config.toml
image_size = 24
crop_scale_min = 1
horizontal_flip = true
num_classes = 2
padding_mode = "reflect"
drop_path = 0.1
depths = [2, 2, 4, 2]
avg_pool_shortcut = true
loss = "binary_cross_entropy"
init = "torch_default"
residual_init = "scaled_by_depth"
beta1 = 0.9
steps = 6000
Rows from block 6 of a small image classifier, named by matrix and row number. Rows with one number belong to one channel. Each number is 128 + 24 x the weight over its row's rms, rounded and kept within 0 to 255. All counts start at 0. Numbers have three digits each.
Before each channel's rows are labels from the 100 images, of 14848, where the channel reaches its highest value: "responds to" is what is common among them. Only what is clearly more common there than usual is listed. The data: dashed paths with two dots that lie on the same path or on different ones.
# convs0: first 3x3 conv (model.blocks.6.convs.0.weight, 288x288x3x3, each kernel summed), inputs 216-287
# convs1: second 3x3 conv (model.blocks.6.convs.1.weight, 288x288x3x3, transposed, each kernel summed), outputs 216-287

responds to: medium paths
convs0.65:110124143102095129116142142123126117120098152108103112133115124158120098141141149155106127136091164129112115098132131139124109149128129099127110107134115169123105066123110142166080109129147139105134120082099119096144
convs1.65:148152115158156146120124139124154140132134076129117143142167137110136146121162123112134094123150102170112151170094148095122174102114117113150135139092126073126136130146156112058172152129107136136122102103110159140124

responds to: long paths
convs0.71:105123126135085168127113130105147080136112112160123144159138116166067115140188072110139087118137092149084128128118102133073100127068117149161101106112090094145093158145139102085125168173159159102101133088098114106118
convs1.71:161123141089139111102120149138091139123127158137108115080120140105148147148208109142109172146125154104145080126123095146136143137144109091112150140119152132136152115108091149182122091049100069049166123128151154153137

responds to: dots: different paths
convs0.233:159106140131101156139122121126083072115138106129146154154122119140119120148147151153060138126116146121148126121102117132116143129125140132114109057122126141125137124124138122171058124139084125161138149143127088129146
convs1.233:139126138123154134098101105100145193140119143129057113084162156124178131097117112110122105134143110119108105157125136118106125134145140063107153160120119127139123130136111132145195116109118133086143091132135138119159

responds to: dots on the same path
convs0.231:114102147106161132148112129119101123117123120090130116096079138110173112098108145156145118111114130120157099123133123077161109068181134128094159159105128116119146143135121117090099110095122128118160139162145133120129
convs1.231:142142095132139132102071106102108082116144112166105151135161114108068099152160139108126129134141147139076159131106138151102145148079113136127109103141136110140087113112141109112113129155099128126122107146153077122171

responds to: dots: different paths; long paths
convs0.67:138170098141104115099158116122142107125083131104150088136130054131054117154139120099140144134093106138094129093142140139104077117105138139148103102139078103132093103136106117192150105160170131105143120073109124132127
convs1.67:174126126115192123106121125108125133103131122108064136139157110111121136144109157158102105125144123110138157134106144113119141111118123097103153135093143139141128133123140122198148137077143117110180150152146078109159

responds to: dots on the same path; short paths
convs0.98:157168129137101168138057153126140108136145159109092123130096083154142110112064140135107137141124192095155103133106140137113141124127153078140150134143113135111143139149108112111090117086033170110163130127135129126156
convs1.98:130104111135113094132155128125144158153105173113149132078128110113117118097133099115142133109079110162119143093128105140099137126108140129103105106121119120119116099103122126147133120116137116171108178084083163127118

responds to: dots on the same path; long paths
convs0.258:093139116088098094115112108133113125118129129129114144085112134122117134162153102162125113137128114093131152142156121117128122134099095096109141125140145156153133108116135166101145162110176106122110122124119131127073
convs1.258:123144072098102117135162127148138133126104081088123132086105098139130110096148123099137143130118122145131134140151127121109124111138124137119106105124077112092114116183134104165121120120096101116135075169142117113117

responds to: dots: different paths; long paths
convs0.187:090136125088094150129133151119117104096101155131117107146127079129107149132124098143131089129136139108123123126143147103160122078146103104147144128080139105160082131132122076131103146155107140127088109082095089047069
convs1.187:126151114137145146112146084115108145178153126137112166138152142168156097092105167123152114109127113121139164149183135104113145139141163129114122128172097122135165134180140143082152126111153111177177179172200122145127

responds to: short paths
convs0.116:165124162139084101135113129148105113134123117077121117144101065132088141133080145061125158156083137080118121102160174138122123134105123082160136116134112093128121133124133101142176146070082127113149112133132100137146
convs1.116:102111112115124111122088125127131122121141098124084128108110154136151111159109136161102121114163150100149094157119124146141135170189124099129139111107180165121125153135123159179096105113112149125088125120125137099107

responds to: dots: different paths
convs0.283:107154076127107121089108128110132137133128140115124114140120104153103109120132117075136095133118148133078127115136152118138117128099156124147130144122140130150063091155107125175156106089120115069110112091116122091085
convs1.283:162115128118150159127102119095105143153120123128087151140163187110171141160092129157110113125148098117134136158117131120085128156130135118113098099117101128133185143099138132123120155101096131171134162140151112145162

responds to: dots on the same path
convs0.176:131137129108088108126155137152143107125109116084131124154114066131080115120102130133123126157070127136121129083120129089123114100125104116158140116110091055106105108100126084109128116119174156104144110100102142111128
convs1.176:118136135168123135136105149122102102098156121143120125121085146138101169131127131134125159149166140150154130162135122143143136125134149121092151150144147134148128173130145120175116133092107128097088105126133118104112

responds to: dots: different paths; long paths
convs0.229:104149077105101132098132113114144137077133078138162133145157116154140098112135130154125095092119139143125126121119122092119133084096107137116149137123123113125108120153111107090142110174150115129141102102103152121083
convs1.229:101164104145149125110143127114083075167135178150131139143091154080098142139106152094112107145148122074082121168104150144130130160176136084112116140138111137121103159114121099131112147118100141134116139149161114106102

responds to: dots on the same path; long paths
convs0.15:167138115146129167136153136115087093104151076157133143176105165132098124145155140114132126095162137121123139135095119142168164147189150160160141131144112120143140182141125103093118112134131143105157107139113129137141
convs1.15:106107132096106105095084122128150119106104123115132107098147127110124116116095093137123111105091121108128125123133103113128107128127086099135107102118154126116119090077087126127131126112090108112090101118115107085096

responds to: dots on the same path; short paths
convs0.39:153126118091118138095134133129114130139133106092128128149093123135125088128080139153095115129082155134126125098106121113085131106097115110113165118113121088112109098110109125110123093126129117100161097113144146136163
convs1.39:151147123167173125148104129137111125092145122154092137121125102098081147135122163103180166128138125142151170132104135138124145141101143127128128159187086131129117117096141116146150151123148128102132118143144111111144

responds to: dots on the same path; short paths
convs0.256:158132134109086101117131162131150135121109112070109109153109067115092140121119139113140135168067141136110137096120138108118110134130115122176123114097090067123108102091136131146136123109151157127152131107089116113136
convs1.256:074128125175104110140083131153112085106153118137125128100101143135108139136140111141124146128176132147154118169141111152132135136121131130089139124153162137143124167143142120188095135110085126120070112127130111085091

responds to: long paths
convs0.240:191111129132156129132148111121101103122168048156154163150110198132121154138122143117109127119137127107121152122077116125160183138163149155128140128140104097142130163146147115117118137126143154133161132134129114140151
convs1.240:088106122094103103114070122118154120114105160089092114123150126103136091123086085127133115083107138108097122118142104123134113115128097116127114095105134132120115099082085137112134110101106100129106117120111119102083

responds to: dots: different paths; long paths
convs0.44:105138104108136133120143124122138097104146132149113145134117127159079131137146129084124079141132136127077161125130141103139134124124150144141134147114136107147049112151148068148144145119118139130098119108120093066097
convs1.44:160125125156156163121109125096094155141106120125097116133167177096197132148075131163137113124143107120146125156111142146102111154140160139117114125123118129149178144102122137137149119091126132138147131142165134150180

responds to: dots: different paths
convs0.45:127104120113144133138135117107112084111123084131132130130133136093095120161160141139150109133139116138125148136098133106136108157112108160103139131112117112151110077068112093194101131120142162136124134116088078077110
convs1.45:107148099146093123077140073106183155164112170127081134113166104131148092124079065131081068123146098113095109148148150101118126091121118105102118117143107135098129120138109119089160122125101109110123093123130116134132

responds to: medium paths; dots on the same path
convs0.42:100112163122118149158134137149158140135131123130137133144137147138118086103129129104119126089077158127135139069124125125107123125120167133114122128137108123136137110137152094095125147154170138135152125125123124136177
convs1.42:133124083128143141139135133112113142127129094107141128128145121120135062152155147133135088011147127126115136156117134131142113135122126136155135115114125157109129159127110128000139127142137120106148106105115113130148

responds to: medium paths; dots on the same path
convs0.80:113122161118121132154136142145156131130129117143129128138135121141103086121142133126137125088060159146138130060125113130103115129115137146112131140143099127141135092138138110110127139157171127134158133127123120134180
convs1.80:125127051118148134139134138118129142129129097109133124111139125116138078145142143143135090006147123120120136165113137113141118122133130131155137122114114139109129158130111125000146128124140121107143092110120111124137

responds to: dots on the same path; short paths
convs0.76:159132159109176130120116157142098117109124051145095108128087172146126116102124173115140148139122167157139129121137143115119129152113131151174128119113102155119127131155134137129101102124118120110124106159129105124186
convs1.76:128115099117149141125173137100129113092124097139141117099137099047106122130162152134132120108121140156124145127050127150103109128102136186135130113120147139119111107070127110140118113166147115120130113128162130108146

responds to: dots: different paths; long paths
convs0.215:089154108117084138099127122117151093074110106106137110125139101132093099139144092180112113119131114135173117122117110082133105047117106136111165134103132102143135108147100052134129109164133138127119112123095126098109
convs1.215:108143090150142125090159159113083113138148120142131147131149146113104142111153182058148104129164155122055173178098135143109157174095122129136105125135081140135092153113141167143139137124126114108164131152147115119111

responds to: dots on the same path
convs0.249:103125137133088138139103145105092120086108094161106128157124053133098153124141134105147125135154129144139125138133134075116124096138154113150133153132084079132125150138142075090120124104108138097124109147088155100100
convs1.249:158109120088133143111138155133171108129117154127139100126167143117150084144124110148109135099091143133122106111123118153093111140106122128122154135131155143095126113108094142149128117122097130099146130130150127109160

responds to: dots on the same path
convs0.27:155089155127089102132095104133121125127131173130111120107084111128136113126062114104098127135121141080143133122144168152122152145102096088131130118133155138126127094121131104109125143058084100082110136139139085136146
convs1.27:126119153135119151137074109109117126122085120108121074131100107135116116151051167160158155138126138054173089113111149126159090128157131128168138127133161166137140132125113135093110105109138145090118129127128116101143

responds to: dots on the same path; long paths
convs0.3:158149107151133135100177098136142133123099125152147117143106152121124127149098122099114132110131099105107093120101150141131163117149114116148116137143094090116134144110102086082149102110127162115124133078124120140137
convs1.3:065132148120094162138087150156133094133117181101131081127110053126085113102126126143151120125123148147134172119143120137133098150124140146124124110127142157112118116126142128096093126129089112143123163116144110104098

responds to: dots: different paths; long paths
convs0.214:125162106150154140110134131141153149129093101098142072097126111128153118136138100131137132131126119120134117131142157130098073085125117138105137144132126130133122132153069142183154095093126081055147087169144138131124
convs1.214:152109131107137138092107110092132125133135156123086159136127176116127101147119124124086099114127135119108136138106128116154152140147102085092124108097154148131127140097132117143117123105103123121128133120130112110163

responds to: dots on the same path; medium paths
convs0.38:092099149126094114126124098167135100147115142137119101132116058157123122166094091127128141149126137101151112129161164099106099095073122097110137156139118120119147129133120086084117130064107113105121131140147091113094
convs1.38:137130098120130144138059134112159137152128112122095111147147144137144122168073159121137124139136123087106140128135143144150138158126144149177088084107149144151113149151133179119139137120133167162133146128125127149170